{
  "init": "trunc_normal_002",
  "beta1": 0.95,
  "shampoo_beta": 0.999,
  "weight_decay": 0.2,
  "adamw_weight_decay_other_params": 0
}
Rows from block 6, named by matrix and row number. Rows with one number belong to one attention dimension. Each number is 128 + 32 x the weight over the matrix's rms, rounded and kept within 0 to 255. All counts start at 0. Numbers have three digits each.
# v: attention query, key and value (stacked) (model.mid.1.attn.qkv.weight, 864x288, the v third), inputs 144-287
# proj: attention output (model.mid.1.attn.proj.weight, 288x288, transposed), outputs 144-287
v.148:151137167162136130134173153144175104101104126155105128140154169153167097095163128179072102085139104130104152184182165177181097106165171107126108120079121095140149148086189134096135140170182117110092127107127151140131165135082112140156117100139158119142131123111090119092165168117154123078076128097120120145090118147137145074119086139107027113101119132129096088103137172059147086159114123214118141130102133149123164073102077144112168
proj.148:182145081102114087162151100103084174075107140150220094171119108158070073158165187164109177130079089107083063088088173129104145126078108159146147148211140112086127098133151075120134133108191158167073154087093069124169098121108131116153088094152097159116151129120112145176132126112051194107165151084132119224144140135127131100142161108148063127067128146171139091107160078106142110080146155142116133101108168135141121167134163158088165
v.149:153213108147143091175110134132159196136063093141128101111134100089133100067169165071097115141095112178149162152152157147137144085126131113177107081095124130148161135143104173117182122119112075089100103035152100151111062174121204200127092151123110168184145137134127155194101157104146092114180116144160127102084106149196180183093114100200155094077133173135102123031154208154051094161113115127157118064136122089132115147151106165147168
proj.149:077146138177182186092092122101080132125086121160148106127119159125073107140112159148144132109143075126104094119127133095163161083130118117096129164232109099153081091124090108100135144117183111169145132131108119116114087135127128132089151136160132109141101104155123143132103134092051136088086140130150098132094085069134155144089134110065126120121159177203171059190103067183167110088179105119177115083146181158117175075130102143094145
v.150:144131136157116110153139147157112139148111122135096216155140095089169111084188114143067121118112096145088096136163174148060058098095151151169097110106130128134157138099200113106146091116170101117104113149098149115120198165145124097099159136124095102162135115123151110112129162094175160108111134114107173102133095100138140129118132149098074151101075121087112088153108170105119098119058121131141136078124145165125080158126129151157147
proj.150:139160087138139146106122093104115145039098080130110150124099190140105126164124168133167153049121149068085119112076122137171177122128105138107131134164076169117083174122108043089104175081101170113142111106109086104121144098139145163139094109170135175169159117118217168202144151142097161118185148162146161160078131121153110134176146130126153151121155115181106082088114096162102117161126150081161129135181148110115111215106136149100142
v.151:108139135143128120083120157143141136180118125100107099139170127145118140143128123118160118125140155121154109063109082116124152132073061136129109131121123140081135117116088119184130069106121129145141125152135071107065125080120120096124132110106101049110135149129119174150133079156141169129146131146155153080141122127150133161141140164118139140162146137101143125149151090178116122141116102109132092147157113123156146183140162118233068
proj.151:140129141142129204153145136162116077146122159133155133084161141122151094128136093123123128133165090179145166118124147137147117120167169083113117127128162165154105136133133169123135162188149111106164145101169173188111126113122140159140120161147167128140179151142096108128105136135129083176077144138124132077141154105061142132111110126133110150173108070047148169091143144138137082107093111169128159138166106092111088115149103105102130
v.152:113127114140128180097119126100130111066170076126147168170122120090105131148091123144122097097154134101125132143181142149144086173145163113127163159156172115183099077129115108105122102132184132142098173151106138079175177188085102144139127124110110162145119165140079097093139141101105133075101128118123120162102111061076044084137140146115115129077090129119129110158126129088184151102148109140130146074177103096154095188114072157045122
proj.152:152120132160065075077132142142130120129109103100008138151127113074106143106133172166094197167141168122126137140101124175178149136178127154134113114121102164106163118158159107163132158094112123180134146138112162101147185119217107086191119163120090176163093124117116127130127091120151100176132125177077127157111096159162139179148165086125114159164147085120110133121115082130091126158171212142118153130071205134079152174139167094178111
v.153:167133109062151097100129139128162166174152131172139093139126148160079113165087092082165187169078164166128139132101104082148094131117112109149149149166094125133104132097097129147116137118127134128197121106124107142159109130164112140122137179127125169143127111137112126147139085147101138149126134157133136095124145125150149113157164084147142102154140093181120139116109097120083099119131093120136136150112146087093138080154139137105126
proj.153:129141162136133140136161062125168108145154112112091128087156120117136171094133139129114082207171154146113138137115096190134127078116144157107114107101147075097178111148135167196117091130071144084158156117203181174119128167104144125148187151117118127099159139113126086127148115129221125135163125072116125102149108152131169134171148185082184175142101122081122159154157092121174161165091132160101125125155087172102134161118112090193096
v.154:147149113117081127122107130078086089132173162067184139129074100208132189142150083212091104047220118047138091079151183146086118169115132180161131126147178090162126122132193066164087061141189218161127130138127097144167185164023075059103120071126061070106136157133109132080169140145138197101077123120140129168166116084114103102064159178103098195166093143077197145177131135135189139105184154166128096095156047162154109177068137150158129
proj.154:204106095113128125157148142162136132121150165136167139153147142138089176113125103075085132115086095188050183119129106120154143197177113113116142148108123133175114168113202161175109149154155087116145092102099089120154167151167135122168087152119182106189113129117126154130081122092175077119073130209110179058104127175132119122169068058187090129133112135070123179090134166134080096126088143142154108183125127080178138133096115147128139
v.155:125171146160159130156139155125184165114095118107076094152175137111127088132158178093129168195090162152119182188113092128133110089114136178136086134106106141176155156114101154130119166115060097100118135101147171125119056130151166186113147167149166131133158130105140115187149087150139111137157138182143132079091138141136197147140101063130150099121156109174092136049119141119062122152118124158123123167154178139114145092217113165112130
proj.155:115132184113135154137090151143171066150120112163157048106198127122101130150106134111161110101116090113141081123169193139079134086100143106148123139177087119115106091141062126138111105133126156144109231150138158125123125074105133101129150096113155161100130145111123088142143102122072171137090172139133059138189139087124101126135163178135141136093152186097176125192159131142186147118179112091143145076135101124128168101126129107123145
v.156:142093086103103143131126124096116072131168157172159154103116088154170174159105111166099128047166114112174154095127162175136093179139125100131136091178128136129101107122138153120143127184188157138114127153111141116118140176097122120162134079073109162110121152103147140071113158105102095115049131103131073117120102135112073124092113127108072137150138099141172177150145091118222111123189161163153163127108100103136113100113124104065143
proj.156:170128127137127043128141140082103112084189129094217112170146131144139118141156098099104167159101144100108157143131124114117156143150093142151150131053159116137143101088200132145112165134143087162118070103145080122135149193160140087110201123112090103148137148108132184132119129185151106121150142147097147151160130170149114092106092095165119163094135080086113166123168133070056145176036124108121083112092144169160115197092156119149147
v.157:131197132157102166164151077165138099115035115200032112102175096086122041066079165064100152129105140194128180215115171139178107017163135170127137084018029147175157121115016190063155177073098037110142195083187177052117068152211155144054152196144110161153115144135120108171096145066093124125193124192145132147111104113139174167041079139117180095039162190209096149079115106084149089143103104094149120077054208170081098020097163129087183
proj.157:089182121151072112076065130125122164117044000110131107200112117043048143175083153141152122088171167130139089119099089101201186091134107142167180170215101074157107076048104119099118152070130093190067180096107098157109048109134206165154118109176131087149078100080147159165109180116120198160175071147255169127088084090150182129126111128137147144145192217198115030063137121166137134138128113165219126117111156136099134094073074169147192
v.158:095136140123119126130151146098090059113168107038136114123088100147096135158115131192111079129116088081104132054113155170122126152163130091173127125161186072086123080111153056125129135155157160188060126167143074192148208124070123130159099108139134129130138149154169077114144156124170149157059128095108075148110157095096078105139155186167072189121091141069128079149109148122180189127125131133109128079186145091129083214153088098138048
proj.158:116087094112130122156135120137158112085143119132108151116108161175141185087150084073147110106151167176169149096120081099131147187189169155064109091097114119145135163144192111151143170149112163079121088098052173128116162143190086086136097161114132145138124152106116172126160134073168156093106140135134159145121160098136141112147096078141172060078108082184139139089154137105127078124107142167103140108096130105104092131135143140087120
v.159:051085115149161153127096150093069068173112200085182191180132115118139214097139101223145114066126161084130055117201106116093165180129135107060157096103198102113117092176210171154088046158112198110070130227093116113165234122067106082226195074160118106129125156138099107052148099110113213105125109110122124158159167173119053056146115119084100205174093099033187094202115140125213161119181160124121091158154053114152108140102052101185144
proj.159:157115087055101143163123165139110128154206133159015206129077221130172122103152158158096143132028131156141122117150116127136124194207152191126110130024160150088130205052219074204140090085071121122132072176078169135179105061088071115104000140107135160139195073164104112122187110087190114146178106150177111167108163172147106147149116138212157119178088085076125061099064140134150097078104176226072099186139068178137170231240090148072119
v.160:068125232168122121137143144086108113095141098145113181163133167143118109131207151142098119173169165155140130104116139149085128089109152137148112158105120107181115106127128102119158143107138103104146132191163151163137098180123100114094094157103102093118135121154115135143150134111123123116184171111126128158082134158143118082134105153098143153095130170156119101076147132165105145176105099126093072129118169157100166162060067169138120
proj.160:128118117133158016151146151112107141143123168086076119148153066192142127099190047127130104105174130098172188124153108105131169132147133124133144160130131140131141099066129115129170137127098161122054156117094149162063162176097112139164116134120096120097125075103170142081086116139121132139174066106128092165156081148108166113092139115114099103157152128058147138148108078123119158124182159152101078151137080153167100128095138052158105
v.161:139161156160068149147141131136108099130098142119109202170073157055131137165108158200113072135175166070127199125078143137111215175139154160171109166166150125146076114152216166087153054135138177117133159145106157177170073098079118125198179157108106096166123153131126020065114101149088084128198130040122034155159126079141093112084116153174122115094154125116158110146153132152148079085218152129140125125121140099142112093152103108124128
proj.161:174112152124130086120149120127159162130054095125084179146164094095093149121091143146106152145163055151185136166092112131105096086097125164191139132080205142075138125096046110109178113091147067153126155170173195146109088167168113149083158154168088087100071146116121135102116104064151177141075158105158107113176093059088187244104198148093132151159209063070113139110057151098092133142123094137118128081143122153127126105136183113157118
v.162:147145124127130141110125120135130155077139140083141077078165109201118120101165112150115157119102129155137102122171123101131097093115095136126144120162142142123134147123104089135139172091147104166073113123104145107137119099113132119132128117100141117126178137090140126167126114134159204113087099138114202094089114151107115163137136121137083175174155142134129125094149097117123124153116122146089089102138141139160116132100137089158134
proj.162:094136107139114095089150130142140123133152101136105093088125169099113120139124128093090129139136090162136118112152136100150107149104115101100080090101089106144097088096147158116107151179095167101109105135130133107121144119128166093165078133142163111125090148141142128131114124103099148146113108158064142119143128148127153147128085153142108111144109130134123119119150128164125107107142136143159143075132103116121208123180117150070171
v.163:108127091100171082140130085196108165120184113155188013064199089221136154077136096073141150119097085111140053093150117114177073089090098089144151113167114181134172125066064094166102215143140094181132104121153148137117129137155130150104053081093159190126160065075153238160143130126152149117088144162156172092108104173061181118118118108099116147149112129161084169115131107116069130169042136062170166138141146121146186149114200098182118
proj.163:140101093140123129183100167076160087124227126160194147161076160136140130176094122111157093151057190158097184182113080150157113114164109084092089107135026121179199154151125140133124157193133110048191065086162071083112127086143107031135096105084179069120143117118163108122190117115119121086120220199146175139092056179188131108164051104118118126104054128185149142103163090120114108115098167101080109190103089121096128136109131097074112
v.164:123141076133204104113155060222117132104196145151164013101203161200154127118158119096184172128066076136165068114174138124133122112100100126151152108118140154072138141054081123134162201166148147160115093116114142123111136112131139146105067065123164177096143085059157174218116133131137147088102161196131124103101151151113109150148140107103108102151099105130107182078123070101140142151051119097138134130082111102146157138103181053127133
proj.164:091169093135099158131190140121158109122140090127123095112106184108137148142115069095125091134130178072121120128155109120177075133140162141063073088110060102145159182130112194172059126138118131098145059073149063082128106083185160111070066095107142129155113183127183100115169127109134152165077169147108192092136115155195118089183071099143127172068078137184147170097228108117149116118098186119100129129161143098121159146178126141079128
v.165:136102075125151098131136082132131192099132145118161061154146090210156153124136117064155157092145127137129100123177116084132089121070114105152117073083153164110160102090115140124152180114133155145099102060146104089110147148166110092096111132122193168082134141134154203157126140123154189074097145137124164108081113163070170155128109081126157171108127138114121140128159178099114144112092149094169143157112114150148087192110133114088136
proj.165:085118150086181177195091167159108118152162119151173129095125144099156140124154134151109158125123153127125128107173140156140103174130110118065119086151067113143127112151124140143097139094131125083172138151140099084140144084091111067162122069088139113146127131155125130147138089164099139120140143145101179195102128172130155139186073155137092193082056139201135120135162086135085074130117128135137107212111138107073132160151123160075162
v.166:073131116129143128116137104164116116083146132128144069093129137168142146105140126143147158114082093119135098132135122104156141112144122081130137111161114139094162094105118122145127185117114137144131127108102156118102144113153107133129091106086155112082169100085112123117097154109120116115084115154162127140104142116133150118151140120142099119149120166132118156103126114092122127168089137124110120137163136133154139125143159133158124
proj.166:182106137110149128131106160101151112158122112178176140159107138149165179157137135150168148123129074101144096106147109118173086083090125104078073120126071150105127135084135135108112144120108125122084103132142087106066102052130158093128131108159145087110096110176115137170192100096142157144131185144117132147105112163099130150143083113122121106148070141122124116092145117126138149086143150110104138150102121105097124109118113119117119
v.167:130149118078163081142118110113139147179139144136139020077189080127129156082150087086164130131089138175137102144156083122157133089101129120105170097175070113111109124083084114108114183101119074157182133185125142117102167110146112143090098098142144142115146114074115160105148174075097159131132118172151142066115137131125118113131163087107078109166097128130115146164141087123123117156073068101111145124130122118065135118145212088161115
proj.167:112120161097129115125178130126148025092170149117169145156090142131184138106125151100165121148122176096100133122182134156158101123107158149112078110130131132144162138152142161146107123133083148079084150138106099093107141064165137124133128122112192160074148097156100120157135141129152076114169147136138182119104157147211121128148094143158149105167071126139143168127152118143203118139114162137120168106090120119126116114099107128078142
v.168:133099097137105138146149150130173192098148169150113118088157129094123154167145113140137129102092127127141146149133131129137134127130102115122141121140118139086116144122137158164142127161135104144085123141100120135120124107125170127114141101112127160127119106079134146129141124160122139103147114147160096077141151113102125130161156113121102133133159134142144147107128132110119127133106124134097134153112128083114137115177145140117173
proj.168:138096156102158164109144128129113130112102092161078104136134136197110138088089094117113136146080159097141109119146137137123122107106155185109104136169130128120165198117112137118158130088099057100155125125173113145123106111158134141128165066162117170130143158131131165111132140107130125128107125132112173141108117122133110134153129072136091115064108097194103104097152134099131148099150130102124169129128158126101175115160153121108165
v.169:110167153122129158105115103093135110107117132116123176166098103115124144126155152112169112085127155133099121134146152182123084145096151145130108174066152097168128125160133100115104083139117183059120171116124097105132082137113148093138137154181074131160103151193123124142110148149118143123166147128112123148107151161125171130136123132123149128092161164156124103110096166161122106137122168095196132070144128157119159149136067188073131
proj.169:090113185113132163145150149163145141132074120060166123110127121152139117109152104144126130146137084093155112114125188145052180179115155162184127129118177112120133098183130173085177134107119117154134117163130174155106117204113128193158176135125117138105129108108129124110127080107113136129189089112084099142180137065124144126084132153124168098147120138083116148136125151113103140137182083121153156114133147116156131106119182160196114
v.170:130155155171072173167118194111150075154080133115114255135073135045132141186110146228087087135145160122101191180129125162112182151126140137145128151121152119134129152206204165130139063151137178063100209097167117146129144131086117116156181160151061106124083191196099042072136098168058092140190094122121060193148181071137121109100127162076119115080154137150166100164117143159171150063255141153160125149186109135131097098162084127027135
proj.170:202154154149165144105082120171151160182071135151066103141178090164066150063091163113157140080125014167153142160090112115027102096152132124223175191150227129037106129144076095100140116050195123207090190162122157151149056159089137191116226125123037095105136141167138142122112049146166167115130186096132066149166180065096124223064199129107130145148188072088130093109071134111099171146117109105110121046110158142165124104163161153195046
v.171:126137114121134132084125117141111125120088128116158106142132125100137134131115144097136121119137133113120092170161060100112137160103116128141124115076102148109151167135108104111101115133144122090120135155115073100116135122132147149144132128142166118109147136117097164154074145135114152096129116139149149104101112152114110115124125125115109138141139134129130133110098143135181105094109131113126113101121111121130138157141142102151100
proj.171:136132127109118141120159101124107110134130164092074121109136133125121115093148127090093131181169118156147101158157133121099082144132124136088107097189127142146111098157121152143154109171132142113132146167155121102106162163164098120104122102130117114119131121100115123189073103135103143164160109136122097144153098127150151135114115134127116150137101122103162112188128124116164146116092145127155128135163136174097133162142167127131112
v.172:148118097115160141129139144125126151144052107145111104133145119103150136118145129127122126112091124152144100145177061120110158082138075126106170072124107122109147132080149140115113127114104101146165129150147092136101157153140074137119118083136139134124146111102117164129130133098137156182073093142093161120088106143123132069128150162133093144152152108122142096106145116103162112077130103117106136145096099145082151160109152109167109
proj.172:134106069125086113146104105100089069138142174111127115133130074126142115139154143141117120155163188099112155116112081107152098086133120130048106064128116161149156131139121122147093135103074187158098130139130141122089156096125114119178084118109207156123145143182076153174071098151119106132149140127139116121136142154096138111156135138157086166147114110111157102126141093130141115066116181156167131178129093136121131113094125104087173
v.173:168113107156129118123162137149153150103121159121130145103137090079126150127105112157117110083103162130083161132110113123125141101130170094098126118109112100096128134155145139121138086145143076135106173112106089132130114107102120130126149146119109130135118129158097136144140101151138141116134103135161130106144145113068126124107147133133120169113119132172138096157144143130135095126170125104133145096156113147098086162132126089121164
proj.173:141118154106135161101125115137136101157171086118112139132142145136132091140172130123124140137153122143129120153123115111111056143117170113141093181201185150105131123158085167154148098112106095075122128151117146137141110123162141132127192130132155129149156078143126166126111090113129150112164127117063106173142160119155123147136116120129101149115103067125148138117115111145103136084119164118138144131066141112144138150110195117130137
v.174:107101172150137150156108164117121106129135104100084172160189156097123099149157128120110084132158146104154120127123113155118108148154137165109149131139117133147125177139122122131115115130123081137132121216120133114151135172135118141121151111160126116121137105106158126143141138130119133140145087141088119146142103158171116108154119153124146167150128099084141089145109109145131117143107095113118153135096156136108155126123105105079127
proj.174:113100123156127109112175120137128143100139118101107089100139109169135169088129088133135106171173107121121136123175141136149173144127143144117106181140119132143100102147145127135115133129109179157126131138096171140097149133138150177140107137152113187144128135104140120090119126121133112160142095127117124097142111104114114072088143130161122077149182118087160135115150129155128112141128114123165123081181123123127155136121121146154110
v.175:107114128111149097111149128131133194110124123124107066119153140174152148099128113095150137109122119161136136132161088086138140100100074135103108092154100120138154122066107135140127165135109073124141123130122121123101118165136107117082078085100121132142134111073164173195137165120145141127089105155150148128102098169154132092127136117151138117134145115130141114105157123131139102157063127123127106140077109156118121152111159087148120
proj.175:112136119118114143124120134135079090082138120103116155155133133106165108139173089123090086153167236072130103137144083097165137113142139195066089088097129112132161142140126170090144136100086210137161109133179174126106177127124139102161075101115184145165142099157155168110110158136096122168153115133103178098144079182130163102175108141146093153099058102160163135137207097090156072107125178146171161162158116117131152076121097105109145
v.176:143155135180125150149123168180142091134160109165179167121112171064107103174108137190127126096151145051105143166096147129106146153140153129155131142110124129174108077180154114094159048150148142052119155143101134111131099152087159164148193147168120109124099131163115050095096109142110080126166122107100085183181181130173056164093120142049148113102125101080138123145086144143139145131175144127158141094164123138144122122157031149083164
proj.176:132138162113107135057151107098119155193061102098078132129183090137081129092132137074106118065142086126158091127118159125082134140112124147211165163137155146095136150117123114097136154084179093207166139158101167149170124190195113146098158152151103134168125204090179136100128120178116168088148117072137086134122177086096141159118205107149138138135215079119108138133109156135094107145136117131085130046170179113123119113110114147149104
v.177:147170179149098154144111168091118071147094091090094232155096183000107106167108152166088129152163135116131191146127105126129130143161167167171100170087078126144106152123170150064146054125114124097153131152153136165136128106080117147138170149150144114143101131162107094108173104156113110162170137110118115176111156108147107113151127139068151148100141114109146087125127132141117137112177135148137159145141182125115152098150091161078168
proj.177:117144124171093110122164072069122121126151131141098137105200072121109134052124145164149151137196106154172179167091115151048167151169086076128170147130224161077136116124122121166117123105192180188116178171102191152108145211131114205128130165119117141122123116095123099097104131102123108106131115114149090137168150114096153154082239161108156158183231133079134106166078100138126114172129125119106102124135145162160112109119117110180087
v.178:139136172111114126149122118113122103151152130111125120125122124170102121132157119118108130165104105151118155138087141125094120126127165110096142107154130118153142104133120118139143140116118128134196141145181144146157139121147106125131122156135096111154122141129134121088118122102144092126163174153083159130115108116130123101112118150100131142101082160147148111120164090115141133180133124139099116132137143143103169118093102121155131
proj.178:148115143137104101107154130105152142132129140133150153173114132079118110177109098122147094118120105095161149139110108083138145116162155130129141141127121105133119178110155125121127121143169134149059095069118152116087132109096098125126147159111138114125108151111148120110150082144151140134126160128114100139114117117167099145077124111131159108111147098112111127082122136080133105114205127120111070145108105103156110106106103127116101
v.179:171166105141165141107133140143134084108147135146147083073115171127117103116114117136131109131099131131165140114120142135124117152122134133143142166182118120103123163128081112126097118123131134107167117142105132124109130130126139164101101060158119114151145139086108083127129094133109099163157137128134114096127171141178106156123165098097108118158140095111130123096075064133144172080109119137118141134155132127121143078150137103078115
proj.179:082154123122122155082187129132133134137085122116125106081111115107078151077088172116161148110080093122147086162157166140093152099105117159144136123125136094129158137125171119103135145205119146140142115158105161093141125094167141179111092179115100165146113164077120130132154114129141164062166104091155117106136129080150146094147154109136193118107122120133096145178169188126165099205101098080138134025137123132124131126140075178179137
v.180:148127156113086159118123129079159095112097162123130159183129109068143111164131156132120130153146145118099134117133111173131160189131136139130118093086143104148108140160086183150156081139167156068082169114126135105132117120134135103170163162123097150152117138166124081108120109114105094099182126149136112142129137109146110120126129132134134099100147141142137114110107193179141138129149153128152127106120107148118116131109070156114162
proj.180:129125152162130124147105121141139132105073151137093101143115120149085113101182090102110147101147119147094157130139176100101150174165089101164161144155156109097117123136102097190177182110190136189143139157116086153188093195097102158172150125134076106159102153148121156115089140142114135138095073090121111101170114094119118133104188136111135154137118139119146120126125154061107137133143092164120130135165133149145100121168153170103167
v.181:142130081085162109090130111142118187135131152108109086100166151159130157133139107114133135102130095149154122129150109116123099129105136149133119109114131123112117138106071089137102178104134087163180144131127088124145126144139118115079093111145157176154130120117134182187113130102171168129111115142126149098139151171130140155128130120101118165153111138108113157131126117156136127152049091106124136132143121134157144140128153095117130
proj.181:084114144131123158125181149163133106095136118106168131090105158105133102120165104104094120159096196117093094112132132118182133159110123143070098105161090087186110111168156161095145137143104167059155094117100154098138137117104114154156111151117172126184105091150119117131133101127135104168115100150116167164133136123157142087180118111147119092109077162187146130104172128143162101093127136107174129129129125125105146146137072177075147
v.182:136120141090144131101122108079121144109208131129104040149131125192150119092124103099136153126117111164155090096137132140127064110124131141093105100184164118113132130091113073175087204118122103169182102148114162086138137142166109099099051093142133125158167137124121169178105156119201122153106149121153186088115115142126172143146149092118098148185140147138082121103152157106077145185014085115094125157099142176132153154096129109197088
proj.182:087129057126138098132149124142093112089104115115187128130087132074189088156182069162112099168108169072110128102121121129214174100146134135054118123062045108173101120089150145126103146127095235107085089117130121121110156073107116097181049124109188137092122090124162082082113173140103130165123157136092146164110098199126087105137115162093165111142114121167164140156105098150127086070211146080151106153158072096088129116116080141098098
v.183:108129113126118107163128088137117165093124138158125152138102120180129103125143157102127147137157103181153127138146154156153071116086138120090149109135149128139177142128089124177154148159128140134127102101159108130130101123173132071107116073142134137120139076108133119166105137138194157113147120156116180122102101135121112199158134126110127154149160145136077149110147112123114132154084095160118121166110111147168115172088150098179116
proj.183:081107098148104121140123104137104146115157146158105112150117145170125166141181116113105111111112164141079148090119121132151111142124083094080129113135071092127096145096131153134124148152119137141084112059082077077163156129089112132163076113083115108125122156142134084103112135215167144158058168177130167132116089157138141096145151117133106133118087167126132110157118089077155100102125194140120131189142127110090114137132110128097156
v.184:101117138141133151089126137120114144104110146109116126166112153231093127090150137090146140120130127184141112138169144115113081125097121149117073144069139144148151082115092076168156149129144123088132120100142111103108127125144142131085098148087177126113138116090117147188134169119163183089122125138045128142092134143154168127110166169127115144116171129116137140033130116164112130176032146157120051124092113155161141173083128136177126
proj.184:091151115167076095144124140105108154140115107091113135141174104114157094152178089134114138130151138073083083108144114135144184152138104117091110126114091122130093136124134126061139174167157130173091156098145136155102132171149134117167086102126135173145098118096151123114085172084066110189106113120122166098139097135143108106143100154103080119107121159121097124140163115102143048105177143152127135161188114147106117137155129112080166
v.185:135129167153083117140115162178118112111153143165179154147097180096137131190111177178101121131121175091102187163117142105122169143130171121161137162104112147155096108146176143108153057184144138085062153123091099160130121160097140125201173144136121106101093097148130084106104072162110111136193103142156083172149137111112116135114082132109135114124119118110129148145101162160140159098214173132167135083136140085145123080157124126091164
proj.185:144129152123143099100079127128137154171080145075040155109147102107093122069150106082153135134151100190142113184120127138082041153138110149158129110153194110089092135105082090126136154105211050155141122220159126109170079183149110139085131187175108115117098139111157160104105111117173123116087153148138081174116133086090127158088177108157154194135140036144150115191066138111102148148133113109072170039111174128145130145165177119145088
v.186:147128110172129162174112188091163043159128162125099194127112102083109164163061117226107097122122126063101163156101131115176161145152169112171165148182166131112099127171170136081100055173133158102119184158102118123141171104067106130158194136153119096123121150176112085037143094162074126139167102094124060140194171080115118123139117103136145095088095091092156110156140137181182140070255163152135179158171133108114124071174078120028174
proj.186:170136193098119174088134120139166119160058064171161179136115137112058110101074162093148134095093007130168098177134176164083057113073179152241104182152179139095119134124143102121120116104166053119167158141141145138159039160098132135073228121141095080129131194090131127112148124082142138066115136072139122185118179033125109210080140095162145166106138095135080127126078166146065141136112054084144095067039163092147143150144174138171123
v.187:156109120142148115142113133171146157096150090092115082101119143166135128075143091122125142099128123158140107128145133123100093066115109127115130143167154147089169188114118101159126155127095098124152090147129157104178148116129130135056116070114120123149185110090130142168120114102157143147125126161107120110109123120114126117137149111090079143126095093122107132116126100106133118148100070103129109139120109095115156126131164070154110
proj.187:095148146196098150114173149097151129121108118122127100171144161148141111169052134106149111140112178100132157127104114139145122148186159165119136107126077123166165128128140159082092142124124151138116162073151137087056161111156094137099099202117132104142140166102148129118192182094151094105162144144131121124106114120185134131151090113145146107074111126146158164101180125128087109202128156150143175110118128101093182097084106131111174
v.188:169139171135123182099151166147124118117115109138144114129135146109106143115104152163146086120094167156137139117136092150121154131156107148109136125116115103123136085118131122128089122131117090120114119140145083136148110155145123120127119108106101132126146126119107140152092151121125131143128127133127186146120113178159126091165126151145124145120133118154122159124149148124139125123093112150148094109105100147115102113154090139163132
proj.188:147121102129154077146089145118096119159094132112115122176089116135155155119191172116088147138164120118160092100101141113195132092071119162078132126108134170156102116113135117149139116101106133136110110071183151126097135134145146087199136147153174115113130101159130143148102096111123128153160063126120121138132111153069134080100117145118126133150118105124132077068107129128145112091134139146105114203132125113115095138078151126114088
v.189:088155124163172150113155139170095110143178105083145100120147146134133189128139126079158122125109120126152102114195130101100113141094103094133131121101157136127139100150111089132118105104117145083138157127137096120111146158092100139126094159149081150083108143159109146154089165109136136110107106110103162168128158152107133158111161135084138146103160165118150157083120120174150142158130104137162142090195152145162106185125068118124119
proj.189:154149167120144147162163156124166141178133170112154121109164155147103141121131115119109108133169115070161155113104131096115124143101116167130113134118073126117118122098150135054159168114154112158115159115090143151132147138100138122129148104122184109094167111100177138156131113193060128148194147100128094136134132112117152085112101110125130112139112150088085088116116121118094110091151103118141140115126082096131144071093133075130113
v.190:129137114095135112090126133163137125144147149101159128094154160176141111124126131106133145084119101141121091148139085088117141129155124123084120101118113167124146078125086128146151140115144100136131075126100144102128155105106161090135105111130154136110154091076172172158125121079135142126076123159145159101131114157161109163147118155116099146157130105142113153120137113113135129130103098144115098133152139159140121125131152083206130
proj.190:126150091117108158168156114089082124079159106167151138130129154088088114124131130121125116141136127104100134137153148124172123136120130115096124163146149129129132102174177154120087119145127171145160080089119124137124136089117141127143105092105157095158155103153089085110112134133128133144141107129126135047109163180150123085117132118146147139151150164144164136130123098147173121096117138130137158149067125141170112144113054145052174
v.191:103175219141126127159119152110141038074128151120116114107117139172136090122143165178136135094085153081084127128088175184094113166173171135100101197127203088134095139128111098133162109158145114105126126122111130096114065116107152123127116122141085097176135133156146128123112102134105105115161113126185092155142164095141154150134092117088138094111135118127080103126117094162070126135088152151110132126146118137140139151146080127119156
proj.191:104110188170118127093155158165162173127068061084145108111152167087091135149080128075127150151149063125147085149118169132100161172071125147190162172141135100131164102153175134102171161136148097137178132145146153113103098150184162167138192180098130149161098080068119093123144102045156125114165083117084066149138124076132104133120118138091130112122170155106129210145130118166148124228165088048126148000137137107119143151114165169186111
v.192:108064126148157153094192139079199199115186195116061114096143190106110109094130096125136118116046130131144088147100145170110114166141117182131149111138151142102153127148066162092143121107104128125157139105133140109096077120099118104130132117106145133100086196086139121183207134149121094099150097123141136110165149094127106118139188086115166105116128178131116124115116118198209181166152106117087132114146134127111139090147111118164143
proj.192:128112104097166159167130146145191124202149171122108146160158115183133190147213103156103127078153137087135176150225074074114132150130125115045114090108110152080137136100118134110124105176192120142143059113103065084145124132131103070142142103111183181140168124157159127139152135188115180107125205146182136120093153148097160153103106093226120162088138162092105068112113152063130114077025134146087166177173109121162083106121076107062118
v.193:114153067122111097114138144130159130155068202102109121171125124201142116166116155149075145201114111050144132158159108178157160157151171191140038092084197106119207110096086103087151191102127081125173124085126161169130174094154063104121156146164150112123154109154118183129146091089167097155084195222164158119100180122098175120136147095206058115154126179101061178102084117087137146097101161173074100215136156186091087175119116051175082
proj.193:102067051121082059100161110132129103172175164091116152126126140135109157157177091122106199138156131160189160062117181040103151186133055057170166212126131095161140113141131101114167106114125111105133090204057164149111087054188119070132123177071080136083179135103116098104114144100095152133147072168127126132164141164132154090150090117101116153135135158106140134152162068157180075103108118156156169184070074089080092158018064113112193
v.194:108120130054136105112209164119132167091193165088114106157073168171170117152124165101182116137076160193169130177109118103116083123164096121139165172171132098100108105130110102070119139119131106115170149220137181120092154147106141166134096124151129129094089129072132113121175168102143105157197142120158143124145125147145144125119171138117115122158086143108154092159092084091132177161117089130079117096147124086136152098092168150148094
proj.194:151076127112128138078107118127099140148167135139119113144134159193136176154108156140120169129135081044160096148201072117143072152081138134096124084211097177106150142127120122126105152110077095115111116141089074118104102130090194127092157098118206142116092146121142199134154178175117169143137142165064136090129126166081085163168056106161147119109093155176126079074102120097101059085127147143099060185150160147225116155102141092096147